config = dict(
    model='image denoising autoencoder',
    horizontal_flip=False,
    encoder_activation='gelu',
    encoder_mlp_ratio=4,
    encoder_moe='top_k',
    encoder_moe_every=2,
    encoder_experts_per_token=1,
    encoder_shared_expert=False,
    loss='l1',
    decoder_widths=[32, 32, 64, 128],
    decoder_blocks_per_level=2,
    eps=1e-08,
    grad_clip=3.0,
    steps=6200,
    weight_decay=0.1,
)
Rows from block 7 of the encoder of a small image denoising autoencoder, named by matrix and row number. Rows with one number within an expert belong to one neuron, the router's apart. Each number is 500 + 40 x the weight over its row's rms, rounded and kept within 0 to 999. All counts start at 0. Numbers have three digits each. After the name is the row's rms in percent of the matrix's.
Before each expert's rows are labels from the 100 images, of 14976, where the router gives the expert most weight on average: "patch colour" is the nearest of a few named colours to the mean colour under the peak. Only what is clearly more common there than usual is listed. The data: rendered scenes of toy objects such as cars, trees, mugs and chairs. In brackets: how many of the 100.
# router: router (encoder.blocks.7.mlp.router.weight, 8x192), inputs 0-95
# up: expert up (encoder.blocks.7.mlp.up, 8x48x192), inputs 0-95
# down: expert down (encoder.blocks.7.mlp.down, 8x192x48, transposed), outputs 0-95

# expert 4
patch colour: brown (84)
router.4 107:451486488527473505509516545503421481457468517411480502544567471501456454517491487490476515606480531461508513455474459526467522506516445509485501457414434457481457461449469467484502450488533487477345493518482483522495491514518471459472537491439466522513437476445519500503476491450459518433
up.0 082:487449522520438577491491477492479449477471525498464484449493579510496455560511527434500472429528516452518574529480468443419468530478520464561571502457500591467484533465554498510512512519487586442469474488521533458492522456490501468550369464495467406543484568432478499493515501473488434459
down.0 080:479510474479449503492468524515482471531589481441572389492532531535582552453477409474495482491544511499543540570500479587473510515579488468548463524449502501468478508530494478485524521453519533437503495438558553489522430533513463483479493443508503484575490514531516514483457512543532459574
up.1 116:467440531581517578477502477482430515527525520555515510508552480507541528588560502511510519560523478462507526549500566468520431496532496488557572548473593524474540473400501574470499445534476488463420548497518522476500572426438494462506562514557543479528533553441419521513498478532472451559
down.1 107:571505492450463501464529511585508470484558488500530474447479437472480540481445492533484485484477519540550507528507446544528517539496472528485481511475449499461567507576481584416500571490484475533541477484477565482570567528478562481520499497404477505466471486511508383494561464496454550541
up.2 082:518538498465543523441460505458440468498495484494430494460442518448583473414463462482514440512510474589519493513476471488529432487524522457463487508446550488437528537441523524527539504472453522475480523531528448462486406456529512528477509458502514456461510487441508507472509508449562597432
down.2 082:519540453487489483581557449513525439541504506516491510563522429539476555507507484466523428452583534536528452532479492542527484449490539514510474481492491494470437495507502510506584452463505538507525475538477537503539492547508489481554479495536471488552416521512581445490471502511476511482
up.3 080:491479543546508436499494427460504495558516494489496510447538515487524458428448568491554517622493542574492482500480542449520506460598475461481542430548531467505543463363491501523503499589525535494519509515471504429472475485528436551474555434460521509509527524466459507502468452549507535549
down.3 078:560536518534522554425459415469457379488515459501516513495505486547460535498506501422478585537478504439490533504507504462491477523465523478480470453496498495481467493486459560491507487564500518427508423558575574530501505543483549527462511514506521538512452492505464527554486541484469538519
up.4 126:517569544517542521541443525520592516490501430528551468537477541494487493570473543445539591408536467434488466513530545543500483529483489480553451560480498552537529556460563510500470509469502526473474505497541520513511522501493479510519495543536476448527510494523548531518541475484574525473
down.4 100:514446514538513574516513441549463491534555483477528491511522491575456521467485456460448531501492526475542530503565470521455480522469468489513514480558488600532434463508486526521457467446526509381441478499535498470500484499490435496499506467525514592460507454523540564504430512478586507508
up.5 100:512555515417512517531495513563590525507496500508489442543459550512414474534483479462460469403504412483501521458523595554488488512453535512538475539449398542504508560559550429474486520526480537567485507519508542502541467538506495507526491500506543521557522514498485487519565520504575543459
down.5 086:511534374507518525514501467481497491488497516502480485547567486494549516477496500498473525511437490521493573524589560513432536522508560528571520483590458516486492516508526485495510452498546543483469508513556466485400471483529604499528491502550491541521590500503508422477529552423511446441
up.6 104:474532468483487454549427510484476496506504464497472515502539450504547484344495527516526493570509514591472526552479474494471545502559497493479454465494474454585513514446504495483549544492455450507518508509514534552492486518568500532458554534478529516426484432492463484528486515485474542504
down.6 106:486499498547466476516531537551488513467414500484504487562508551497520477550514533455484508525554496519487464456536497495446474492511568536498494550450510455545468523469412434420469533568491529529540485441488475517501378537547544474495484515459581450542508542500512462569534520478478435495
up.7 089:489452470487493472428476448459418491491551470496486548566513507489554522503527494574542508629484596534491513483497484441484537471511524559507548460520495467489475462515482479523471512566534475568509525486470503461461480519555461442472493520440524527504489467508465472510450512449504511461
down.7 087:584536529499514548511510454465449439503571528529489569495518508498410528485493527504483568545478572426483531497512456495496469526532524512498512477534564514595484506462464503480430488483520551468480470580510495530505415519519538536535508511568478530469475494557456523523495529492529449508
up.8 103:514453524566520567471562442500495454507465489513513523480581522573496471513488480562456538554453572464511520482528525457458516488515528511511544514504481516456527508531501471556547450555522535527470494481475571498469527512413469475497547509510554530516542460522490566503510528537470439511
down.8 107:525506520520486505516538481571465470476552524468574498487467492504473514502443528457549526521481567497530592450521492482523528463512469492538518513475575528482551467479496481431409537516522491527537570477513493509521509525487552564521444488517409519501483508504501562486585552486505390502
up.9 124:462489515475442548567468592486562534516541513513442417468460497502529464530498511425494513423548453509497494514467615562528469521526485450535446537441418522505517569485514533469503494509494507485450508517519492537486500515469502458503504521534563517521523516488467503512527492515543547500
down.9 123:589469500541497481494474477496576553514471557477502484557568491528567485489620529497447445440478456504472446507493533514540479496519504521466501462528443491493500489569433437418526467439471483453497480472513522476483522494404595484496613532438596489455619449492519459485496479538464587461
up.10 085:501443435567559522479505580553413517500564480528550565465516471496478500476520523484514512545478552487496478475525533535484503509524521508451513525485479468433523527503532531484491468472511565522484525495428508485517480499501489495476585572510458506500514504599624571531492474456436404469
down.10 091:570519528468569529431484502531475506509450521452486533501503480479451488495556436460509473535503489431506496412527436505531465508361465502469484490496461532481487492487483359508517516532497513492545514550508546542544566460398570435504517522541535467464518513552481600597559451518536548501
up.11 110:504487493543534449489466554481418495400507487471487502505504474489539489478506477470450481599542564545491472518432510452529502489562489475448463456481516416507506498395489505493548549542475445499497530463471462579482496477478487553516561432496535537428474465456541511464491464532475486463
down.11 118:565475485446558485494569480514533477532492522460498514485570481526487540486578510506514457451557431506476430482486526482540464368519525505460478486484490445466501508505498489465516488514521493552486504509500473540486496463495576518487510557483596462455550538460547568518543449543477577504
up.12 085:543485474406522467500461491576545564559559505519485457542477519505464578544527461516519509422453430508493521490559537543480553577456558555544511525491467629526504553570549469455491498528497487525490492509494510527527463548538483517529425548512511553504571439495477514484573545521571563511
down.12 087:588531511519517495461495461431491479480622496526483547487496490539501454492519502470516544557452522432469569563541580457532447581572472462499435489553556458479468455475435546432511450527536471443455543459543528461464498514482547479507511449548519474449464545559582444491480530455512496430
up.13 095:457568513441450464501449488507463428507453467432484539410469448469563479433478506487573419576470456491483495485542527496594515447528502497459548478538524415437512449483445463499451490549521523446518487520539474473484494500543530509414525436498566427543469518471519492544528491465512631518
down.13 097:454462472470444489498483521519511514455463518486514495497468506520577454496463531548491426517529513537516497543470556492452548442548477464555513508419506517438547472493521492637466506446434503513500478475486518494492535507477430472495476561463466479583535581472463443463520513532391557464
up.14 093:452494498485536416442505461506452461524519509532478587451553473527561499447484527558499523597452565568507543490532501450515531459505501501501566446609535475447511471422510520545438457523489545511553502504476479449389461506553467494466551497418516483544485547509480524518536532511461537516
down.14 088:598496534500464525523504462441439505527453518519552506507525538566488540470479470505476498545492556430511586491518553482469466517454491507493458470569501564533449485454537545468541424460518511520511532458494487542440495549576596525455469438560534528513506486538544481587501546469511443499
up.15 093:466496531506514499489455480520461500557499509578440481488558482488543523435508485500510460601525532530514511559499549452533515482584493488487531494462535439509562499396490529510554477545434467497470557473512473442498539428473522493458559479528557508484552463452431492514481452528461508527
down.15 089:544435504469528489566539570453468494412449514468500515553541561448510434499512528465495443428528534541419456507495553531453496505515536608485475544515470488458535510487449460419539533477487478534547577490487511501571460519510575463511500449448535512553563530538509460476586493498475515491

# expert 2
patch colour: blue (34)
router.2 111:499536494562553528549551553541534502517510573594520496573568543623509525546523529503483502548523482526518546544550499549520509533547523546539533510540484482509518570537543503524523486515532565535593534538516496560537517497502527476493565517494537589497555507579539546503493524516538506555
up.0 110:503432528501470476517494540544509472514520583449494506470475472520494492516470471557531436584496515552514517434609451465467445440464474479517482502494439439479547459496472437487500405480407482530484502516481487561474477492400500501430552502532493566506481525508553567462464504514471472518
down.0 103:517497495517543507459534529571500516505511458521426517511579495434524439535454465576474472488517472545508450407473446570484545413494460510467476535502455559432542523496537486570452528542519557531459527566458527474527571436454512503505466520501484507513506501474401443529538514511461473570
up.1 099:473501461602459452592448408568509528572525471504482479427479509541532512453526522528599496490478500537525494467439576473489536553543464474546518540548511551483512456503529517450491555446474516423566477527544480435528427510545473451515542446478493500528510561509532543544474513509521522480
down.1 108:548473492481510566484494448436490543476489529555511523511517542487520527541497561510467507510527555504485473493414534421569530518571452500468582446510506429514485476470467489417454543517502494538530607455536484498518475486499613612498482477502510482523534532492510516484529473460522505479
up.2 119:501483478467499444526474423514455477567516477526468535456546547530579494497585492588555508511486524537539564495487534522591543543498524496535480481597512452393546508491526541440493593535490492461578522504617469467456473503520460485535502522426502478505517541482547497522502492485547561513
down.2 119:523470570460495519543536482497463478479532490544463514495564511483513525585528569463511555513547555548459526549509506520514531479514519456446582528499516476512531536481439500408469489553505517517458530457459509512503451440523614503441512460504535507498570494486603473524496464501514517473
up.3 087:441496461544513517524527468463428532550510503580507493509491464597634538569521539481515535493516442465495547520488512447397525461567477523503482573477510542418483480529525589473527539542604491455510530439514500437527418500533501480506530525525532465463507556552472552549486498510563509434
down.3 093:504481494512412474499493485518492551510556479577467534507500483435510485487561494492528544489511460509526521499541455472491509467509581473519435487435514400507472534527549536451488480563482500542502495539446508480476527469419552517455472459482545467505428517530537419501510414517546425526
up.4 113:459464519496518487502445456573487579487485451541579482515475532580574514587466506489572465551503478562529493494560525497446516425511531487512477552479473494462473521489478502455517462450442543587506482462548597582520433515486494500538462547539541519538507433437425535590526536494548520488
down.4 108:521475531422536480479433529515481448485488563543505533503507516513481471538430511464485462515503500511488518490418437492601485495546537496508573516484607465483546454444461431497552496608557489506488545525397493518482519508470530543498458553500494478417500453522493484475486524509453559632
up.5 100:485529507514484510481549524503436528455501504486506535513516494473506471485498429501455488508453560574505432533492531469537524515540562550476524523487532500485541449453550482591497452535555526509409486455464548550504526464517408483503480506560470578460575474402516531473520465505559494527
down.5 100:555460536469562462491491428533501453543477450454462528520511522504503493495506574544463544497486527575470475463452576439484508470573539490480465557458515531480471506475525553515508519488525496542501488487493497485534455549498579451522570440469573522470570568544495473421467451556492528466
up.6 109:482522526508442545491538462474473427511506471502539483474553536513541548463496530659490529456486530430543503488475507500406563530503521507484479520509507470536516512472514574556451521507496435460478519473560449504561422522537492462535558473503492503487503477527451535539461570523569499571
down.6 103:527472516466491471460523513572494495536530531458563453453503445438426469499487438475487494568464482551491531453606543426530517559473525490478490494486578494480510456517439612459470542456445490504426498460509507541479601539565616478584548548488452493433410500493468519523492493493578511518
up.7 091:488440517472434505466473556526538441484434413528550550465430481496473544508491498523485408507432432465445516441501464488486483463500539460504496489487425527517528551494481426548576547533510521500435582433517527554489557503441505495452485569513598531506495509562546541496496490505517488531
down.7 088:450492464615570517465541544454480532488481426536492538520533513524538469505466554465483525525451478448516478448477510601523479479467553474552517480478464456575461487508520492601582460610534512463455422536591478491480485493492471488537601503528471513481490505422440480494558529543540489493
up.8 109:500470487499482537528462487473461493536545545572520507514588462577593492516557523563481454499494473420523464555491532580453573505567545556450524493521545509540530548498512550535545506455492506474510479441545531468446423476524499499541502522465530490544547499458483517546476566496508483569
down.8 101:539545522478505477540468468431448432400517558495470478477518439494518519522458496541559514541497489504532496541565557433466462440509489539504484501536544495550455479562503553427494491496499464540523499540462505459526467552442546460497525548475505472516499494576535527528501420560506496505
up.9 100:502477472514515538554487449486450492526517536534497498426526526537576492484466503510494529542500575483576473459555457442450504442541429489541507525511499543498500456470518526527484523543490470454535546518491478432490464560531497445429536514470494523454508579593562518594481512538467474487
down.9 095:478473425460592466431518529502546407484545453460530464487489505463521527519520517544519508493485523519391472502556561502437502520541571487481528488490529484488498544497586489428431529453461532511490590501462548479501462493546525477512500451476498477561425529462577459504474481484535487524
up.10 088:516531478427436521455544531470516503530505592547510418468506466511504500496477500564503526475505472455496505450531469529368394416505513471471516467472531451520520448499446524558467508471434425580464525538461540487531469588475451504419504481508505553496542475493509537533521539519501475504
down.10 107:547475480443560501486436430527479484493450456465495508497540498479455504478523541480513517473589422523500579486477504507470439450541506456482545577522503483503450447390522548442487505475482504471524560512449502486524493486533551529500478551466592499450507495483535511460519499529504559408
up.11 111:470492483521476527536468453430482471512526512551466469515486498545496523498476485511519470465494441502532468594548596480412524525530499548561500528518416545468536538512520568499526463491570541441529500511589522450506438496541494439593474497516522481559518506589513489543464491527590458504
down.11 107:488501604459595509460497514543552497504576537490477483477472528484473519584481507521454569508486506515533528493474506498483578543475456443422491497529567428479488476524545543434532460494492465541517550519474542451495558445418561534541416536476501488458404492517492438456530550502486527539
up.12 100:486520488470500511474529453520446526554543471577486553511587516567610472509588491497480511524484506431536568539498535446474588485541538494497542484512546510454549571547456489429475510473523519452525496514546462418487424470507453521577540527481484402534524515456524458478495540457570479536
down.12 108:544520478466506537505521471449461457510515512536545525458520550498487520519516496517513498504499504519535620441492479468486488490554474425459488504508498488540455543410475507448484518561512498540518544483514504447504454447479561554537521563476560520527520489402561500475517492480501490518
up.13 116:476505485529587479503437429495438499527522493589462517528546526550493498397524457520537486480502481505569534570470551522556513479541523546516513521552555536506525567526535555549502579499571538406553540497549446402506471530580471535555510499516461423545526525523458434499550521463570529508
down.13 124:501502490514559490456524491512460408519521511509572493510519524497499493507483528414515492523469474463506568496557473441504476541580567490482478556563488475486533470447462573441443485503470449459526473540509522490548460425519565540480464482505554521504549504496559506502520471508461482472
up.14 103:519420481489462503408569513446511456501478481474480496496471537489513508460477479519458515570502497506523496363508449526568417408529518465523509472526477485474574497493519362520479527522475478487456551518436471597533530495459506512466493514483521506463514461550558494476528527501494496479
down.14 098:541447420483481513476528540460552508494477515390480560444549494543426533516521522463507465548553468500502491486446510572455506468525544523563482441531441521496502428510508481566462478569543562477421481498511464448517456489470505437525577540545575484491514541472437511494506451535489494514
up.15 098:468466515504502515453522468566459522493504421498490483543490509434441458518476507580487577438512488538523493472454572542456516475488471492544522527489559556468501597512515517535540546444526522431541569539504567472582443507568482468523421501486453441557492451485459459473555495476507573499
down.15 096:545522551489489484496495468518482476541525455547479565465517486517516499503503534467493461562478502448482529495539572516555563559602477385521530483503508429485475549477544601455521462590494458498489451511541451495516481451545520608561456444508501474530452515532462525421455531503578470462

# expert 0
patch colour: white (47)
router.0 137:508523509548545529528536500544449538525496534513544599584571523566520552578512522554523539533543558462503575511518518509573527542524565536528522516452571467498561523478539475505462438543525607491528549519547515554509531520524534472533532517496554521483516549500560529505568541535538530534
up.0 065:483482528545503454503525498472506568573451527448444473423501572457566501511555429517466520544433484506497478511515600477399473510452529518572499513548523544553546493515549496523534444506528459476542524459569414424509513526477458456447458493484583552463491486594574497526552477490470522418
down.0 099:482537482465541534497448469400421476528460492472463551488563484546516432488528485518451471530539564452488513496504489485478570509499447483470437500485517509463561458572514510525494458464539558444476529500509480487448494555537567526501519451580516453586473478472419496487501472387559445532
up.1 109:539437498526549507536493467524569498504459507567475490500441519508471502462542510425534480460491496507482494546552475547480536369472494476504438474494501595523470483482473442483542484378525525496526481491508477497508501414499502510479429513490520508406455487510523532386497488508557438523
down.1 110:463482467462467549554503403454493461469544504531472563487506505498443543524428508466526507505424478503514514563511431471529528607515504478594523466535528529507507487459478644519495491404485452469461531529511466486490491568527513553535553397507471509527525467506531530443483521502527478522
up.2 090:537359472579534496468557478418521489535477539518474495454495563513481491507567515398479544435494507493467521513568499555478386414466469462481415464506516523507514491473478480490490488459546538478534489515485475453457521390455513552475450454496564524441513515575546522437491515507547498456
down.2 084:480492411465495419445489517496472550426467517472537536508473469523522490503454539497519523507506589433486540557451524470518557503582448456525536496487532508486547528536531617538471491480485503541501604559515455486552478523459508543499525425528486588525527442468482474522521531488498468491
up.3 101:504528506487531487453444529438403500553574556443488493472547508429551540546522507495470483563477567473490483452529444476474501608515492465485506464479506448524511488510476524509474428532436465478520515510501507463439507609486497460481547490484501517544507574557543476506483469493474505459
down.3 103:557510546492594482543427504519583541495488509450552543444538486557544471463566467493488497439549463507399487476436526526474517406542555484499516464469476517478506488516537464451506464543478561524526468536500527550436471437456539499529452549463491475484515545493492499443520437527462614486
up.4 106:459497475507537481558544511566566531539498517503541413493488596470530527540465480525510538449536472502538484492475503558556478501492512519534429526497386450489535523526528501498436570486464457511528452542530531507548476516493470473474476543538523508528537488492457516475497518492557504437
down.4 100:496503474481538550485505487466506500538546480424434501576516492568552466515444414581518475523443482475505504573426487492520544437468519483553517438510507507508555478503476493435514433532459514415428482447485499489453533548499567485478473443520490523525515537487445553506554491436527466575
up.5 108:473516481471447539480444519547492563472419454489485486507529385528491485557497481547525479455500453483531524527504527459489608507509535534462583574522501494499571506468500566495483466542544524509470556488479524490477564480545509489530518474527474473534553478442459559520491504497499515607
down.5 092:556471504495453483515465532535546515474563504453477487551451462486521477526502471510496513486451530512569454473514492543497443483506432512494413565499504556514478500430449482510475535524471561585505500532517561498552606483488490459538448499443465489507431521543524466489464418440471435530
up.6 098:473445517547536448480488522494509485532633535474475522508534562514498498548586482467468500483492534424506441489489452531491489530519487484513449415529535433505483491502526489582506385475400462467549490478545530499389539518449488507478534507466543534515511535495524519444486484499572406463
down.6 096:578506522433473549538529482489538495566494444555483518449558466520520542541530566436535438541479459507442502501491501539545469494508539524502482447487483478497449479509474451455586450462496430486436486472588450477420502436414546564495483512489493546454537543520436505532472466492510485553
up.7 108:517461534486463482491537502573492492490492534549500486488495501458478518518465422575535494516535532491482512526524541470606537503467539498521508478411490517420499527462532511517455599483481490449522531505448492528523548433549496467457387543498482470504543456422435377513555561440541532462
down.7 103:505571497561430468492482510489462505507567469536501562513487471504501414520514505515498424475429523485580573525604445471604495532551453464558486428507499466456564504594452542568510487493530467445495481540512493501519502565552474464476467602519467462469484526478516453475476557498512465520
up.8 102:530534500432447550511439469447563517503536463529557504531484447530445482418574453559521547472505416438499490577556469493518489538442523511449444563519581457445534509502458516531508441532496480509490499497539470490452476475571510467595483545515455463418508480479479535435522518473457577457
down.8 102:550499523531533498518512497529519494563530500466472568511424492485456493482491463432500560466463477518491527541537518537660562539463467524538466519510554564600501495480438549499514539519518501509513509515507468531451539478519507547540570453474450444416444516508565518420452442462542471542
up.9 093:524492502556489470477556474430547488476618484514548451528447576515481491473523498477433493496464492507467421536478446560509467514512475528497425488497590451519514502499492472512507451541452498481564478478576520515452522523430503480472434480473545511495503521550496612436429485522516454447
down.9 094:538512541572529564554531462506487566491525479462502402404463489547473565474456501474515504549507505463439506532458490530497465534513553500539559506470471568538541504590508475495559465504516488509521510515524393497497456449454494537551513477518522545422475507520549517409492469542530509463
up.10 109:508523512551527458463469495427448511480579512435527482497552561429595522496493509509471560510511568480547501479456476501458548550532459488463475413528482460492508505489498489501436500564436416495544524492532548547454411589474493529546575463494510503462502528465529530487468477524535419404
down.10 109:553470475492553524495520483574503550582510522460430494533561502515495502492574491476499463498487409512447515517492476535485504481501577479527523509474492505538470552480512414479542533539517511501511501465573484476493541431489545489519492639482515490403546520512439602515530458606503588452
up.11 089:490468443486496501491526471569569516494432496527502503535460474551459517453525520450540454473484490450492514522542550530451554436434522531462466505516527552517484513461480478518529506419549557496482487511499461503522498436541507516527420514509502505454514476532526501393520520478506454592
down.11 093:447474495521415488431422480479462521499472523547508448481505421481516520471456504525468556505438496489459528552551510435499502579548497512600512472518498434502561436499575491527473467448446486468498534457495451502520540591538456517483463403466524466554456490398504526463573532503572502550
up.12 101:477469552563534445492476496511506539500580532455506491512533535491516443537509498535483500479500531493457466532449465588504523510472484491459457452507540427488517479499524511548491470504378478479559517443530549531486461547464503562442542479481487566493490492467496619425486463494533445415
down.12 098:554523528495564522487477472450474551512522508485559490518517477530499460519506570446491511509523487474446564460419479472541460502511484454448533489533522567450512544539533453524591408537573465549482554588492548469519506410419555564490542512493563453470481548531477581514471537490535479501
up.13 116:531516504557438572545511608521483517494506576545488423545494515492513456559488473513491475502509502419516516530531547518562442535486541496487503540434493527485545572483522475507484536529465470520404518477492527529488527416484515464487462468524502506544485492438475504516534532423542476485
down.13 110:482442482515515465504562490488560519518500526451534502571561481512546512494592467556434428427479463501460472531548444509453493449543552498464502424493467502476500456619509539521578492445451434527496483445553535494464499533487481426467525509493509513523575521507517439511498502507456521501
up.14 095:531525524525427525520516516589490525504513600589442484553561495485484513519469474483490428539496479481571507508533518474530546446452575500504568502456505590495487479474520489529504551421578555482479530506435520507516526431522517467429407490531569541544497498442491433534517563453509468568
down.14 096:468543519495462478520513492357535502420496459559485540567435482504496539503472458572473451446456569534563477492540453567539467528560470545553494458482506469434609477592532581544482433434470487444519488503522476455513517556523516478496505455484523525550524559490452442529541529528493451507
up.15 105:489465535462451552523518497534490526521488519582517491477503502523471533540496464516538467536488486468506478551585561511555506537520554497528513554499505625535544547493535514430466423518533483470437551470489503499507570471549512463475390549514523526521516515460418433570547532463518518562
down.15 106:459482525511504489519490554517487509503496517480489517613455523512473446492425483459490510470516564558591521492539426532558500578446461500481529473484436517497602561572442498524535498482494474468509479506530515495486475559502481534485534419482489506532469534503457436418419481476440527507

# expert 1
patch colour: cyan (26)
router.1 088:495551501581562520511559519533546491523492565542514519576577550584511505545504527519528506555508508532536533544502483558519542535543538544535529519482494522503472534533556528518490456503557538516584518528524508550546486497507531466471539518471543554519716515510494556544484543514513475483
up.0 109:482521556493500548520495532495526483520557494476503492477540547511575584586582517480482530479490522539458541546552497569584444483488574502592497531482457522512547529442532425556401506552492579545473519429504507524474486439458495561540569532522552539450536470564462488486442524478536439489
down.0 104:574469530473534517482499497533526450605521494495430509454473465543505444501596549577480561449451460523517573511488562497489530421480512529456487459551481477515470513532457502531535512505481518473490410444560524498480615556470507502516563564467525491533499517530448453524590499466428571541
up.1 091:528506479560491461536524491475404495529469566522521479505397477476570530557451472525496462537477519535486475494532461368391529448495478531454477490489579492513450479491474507514470570515407549500511481525541449487515536486445491496510456540506491537491490497530509430562490459463400467472
down.1 103:464496462492432535496475526534541521474477497465515487472515496552468492512451492521490492498546596495459545484452568502546580518469525515489561489495516507581476509364492509552536546485539477460487547516529551508512433479499478431542473401501484486469526502442533493447574539463485457507
up.2 088:511458497485507532504516452542415546442475535614415435580499493561474509525512498466467564466471476499517570442470515518540456495516520441540482505539452552528542465486547483570517496550628465442522524456510499455503475438486502485501515499483521513442528427496482524517525488495554534494
down.2 098:471553537513517509570483530507559495542498551523497520529490488483550462497494532436494441501538461513531512499467423529475486518522484542463460539457412494472543513555390490489428528462501537532456482588466488539489443470540588499428506550504434549517418478480507447439458476444473484510
up.3 084:442484495518563492559440455438529456526496457532469540530530513537515533417472506514515475538480472507511528540507539531521406548538549466517491474493456465498604490457568513503593563428582475533501517492467474501539472499580517533483543512497555487535576425511540503542573578493514477562
down.3 094:480496530476474508472509490560430443466482542501465536517451533468466534581521530455463543456522456477461532505425436471495486551419454521448476486464600505427477503524487534528460508483483540475488499522543515549560499427472437491549587489518487515454456497527483584547477498529471535472
up.4 083:419450550500525497488536498565474462483534506489492494494578509592513525477496419471539558481530480506478533491487525601587494554523523444524527504532426505491532550448536495530495505587574523530497489409478564448526551510499498606518508468515543483428492463523453467536473498476576483576
down.4 093:493477471484510543516488519520497437428475463509524519520482487503519518466490510468524441484525488513439493489485429483489526521506528523494526535557468436604516508567403458512516476526468496488446507529471460538440571512491595464451467559445579478477477549462440508529490452503517469550
up.5 084:408500471510486493500516499492495499532502537535503524472563499494500480497521370505501452534492468527528427550509544474518475482471493481492494527520487476473584485474538515457525490474495483543477584543535500449533475569472285452513430509552542501548599487515539468501530506489526494523
down.5 089:430499468543492446524469447494510550547483516530469483526400502536558549562518496596523467518490549527506499539549474486527537515546541462513528537523488499527502455489444509493498501519570474553493492473547542554478547526457418505462453454477412511494399514431516429410511443432493515491
up.6 109:507526480527510448488422522449529521512486556433525441483474557496347504588547551421492518453487515511497490469531517482403524507517443574508553566425537484581447547499505523520543555428477576498520455504509466501498500474476480494464507479525420525546456458525541489526485489562510465464
down.6 111:563377483484492505580497470547515509449476505518549535462509436517515513521519516524463447517546524581515560513491598492484499382486525454428502498417561473493473480399412445478521528575489605497441534446515482492468518463557536535486468528495473499526488502492550497556524441521417530510
up.7 086:481529469468378462562518479481552471446486506513527560513442436434514469555440535482475507514506538486489471463538427482388567463434469541587411517479547471442489453574522512497450518528490591525503465457567469544470543425565493482537510548505465521452500551542536496376524454450441439503
down.7 091:513449508485570499595579525517514449527457488454493542541521531498565542502509508500592517494492470429539404488486480490459553461573503556450451565471466551466527535514517562541540535471538540528524535478482526524509443568504584505477484490515519576519449526516456575507488534452492488513
up.8 118:472534465530480533498588510523571514454566562558504504513460464560563466416451496537478548546524515460445452523514475564505525543463484498486431480593477456399489450498505497476509452582464535527463503470517518543525501554535495545533477531428532476474484535500450469456539568452471483587
down.8 110:536464435503496506476524570538453495569536493525521578551535569561479568524504526446479466473534514445508506574533489452522502529516498581508465534502507549548506526504499419433537491424500548553510499538472452475561488515416588512545553473541495528554567547530568530474506555468427526497
up.9 086:545527490475479499480484518479477462482512465484460518513496522506471458567476560418486572480448507496476533468546460550469537403509523493579449555445498518486499479459465516506405514524542564537495484506500438503456489442535482463551480530531449460485454471531504423484459522504448440481
down.9 091:521513494578461468497489480569527488515497499509530560506500571506502503563479510517535531537488482522501551463524547580444476476427468494531469480428498521555504493550515504497505547518492485488512517495471557497477510491473563410486515499542485554569546539493554618498528426511464528480
up.10 121:478538446465492598425536467539493444450440496489512550563542507560548474511499533451514531552453490444470517425455522532506510506509527486493447497504481489454505485454521539489532527492486418556420493414511428484534458522577512439497567549484459488553483474429528511500553585472472495570
down.10 109:579520510558423491508500525470452536509392509477564541515477578514474523455524500449511536537543528514544423470564420526471490592485485596466514569503462584468545528500440520531503554524486523512524558521498476547572443452524464496474544496449532459494510431527491471511464486480541403465
up.11 103:483501445421500588487573531491488457506455468481524580531495540516551520500495501482492542530504527478488495503500481564494539548496491497495426458481522459406527518428554525514512510488501424564402530439522494488519434463541510443484543537489496486487522491466513561500514590487504467561
down.11 089:574538398567490426502532552498454530437511446448585526508498506477531471524511480455487456514563530520469532481536475510470491531517485487440557547372506552457525459437415468488494504513550496548518559500438465496489528464506479463473516508503551511461589513466475501522464537491484546456
up.12 089:470446486488506469472499508504483490534474515542574468538531539446511413589520463529486436543482454464514461482538473451504514455503482528431483482459507462492510524488523584511556545507378478479503524568525503492545499476393507456418506458582443516507542472483564567541503513481442507551
down.12 089:529530523490531500475569457417497534555533538428468490466486560520508491445539524479519482528485460502482515516482596517464485459478465549488496479518488532498471482477552515491479521518499583503472535431518449451484425555465406513524442461457496502433530474416562492405558547538502478556
up.13 111:501484474504462465577439572484540478529479460477552481523497563446509504525504500559464435482526478549482466471479513572458510432474490537500481570461488425530517536541490498521451554540442467519496440536461506573494512465435481486470486422554484486521493501528512465521533460521492525525
down.13 106:461421574459471558442490534500493530558520482412507499488497462549581460509491438461502478437475497549483513591541577548516511432527466522490440465533488486507445481480501541517535474457468449433532494555536491450500543518435411494533523520468520506536542554481475501500475502465479553539
up.14 081:467478580541509431513474519511459515567464485483499476537531562510500496549526457584487403453561486495539404537526517459535494466564511519451550541498517458496482524492548582538506465466478411489490504526482504528453517504512499471459506467530474470542555498480528587531536504555506567495
down.14 088:471468539484529547469531518526486560493544477474468487537398457464494518562453475500579466525524569527514556566543534568546548437504553502464515450505529417506461507469542483504454512431462471510523526505546404523507517508448448456551545564603571499563515468499505466436451491457555500474
up.15 095:457489462405484565477518499572493412497515486469472534503539533554526530529539510484489614462461538477499520486584506531505533491529571439538450519493445488465550515496539530519459543554550459541427517435476476499513435466554515474516624510504509493445531504508435537462562590501524466590
down.15 094:544473553556512494536467509544522445482492398483580475521459548489491472528567534493529493458524468551474544488447430534451559540525468534478474510533506483433574469506472469490469521542455513549505419514466566540504541562518489508475494526482528499451470543504444457443460410460453608501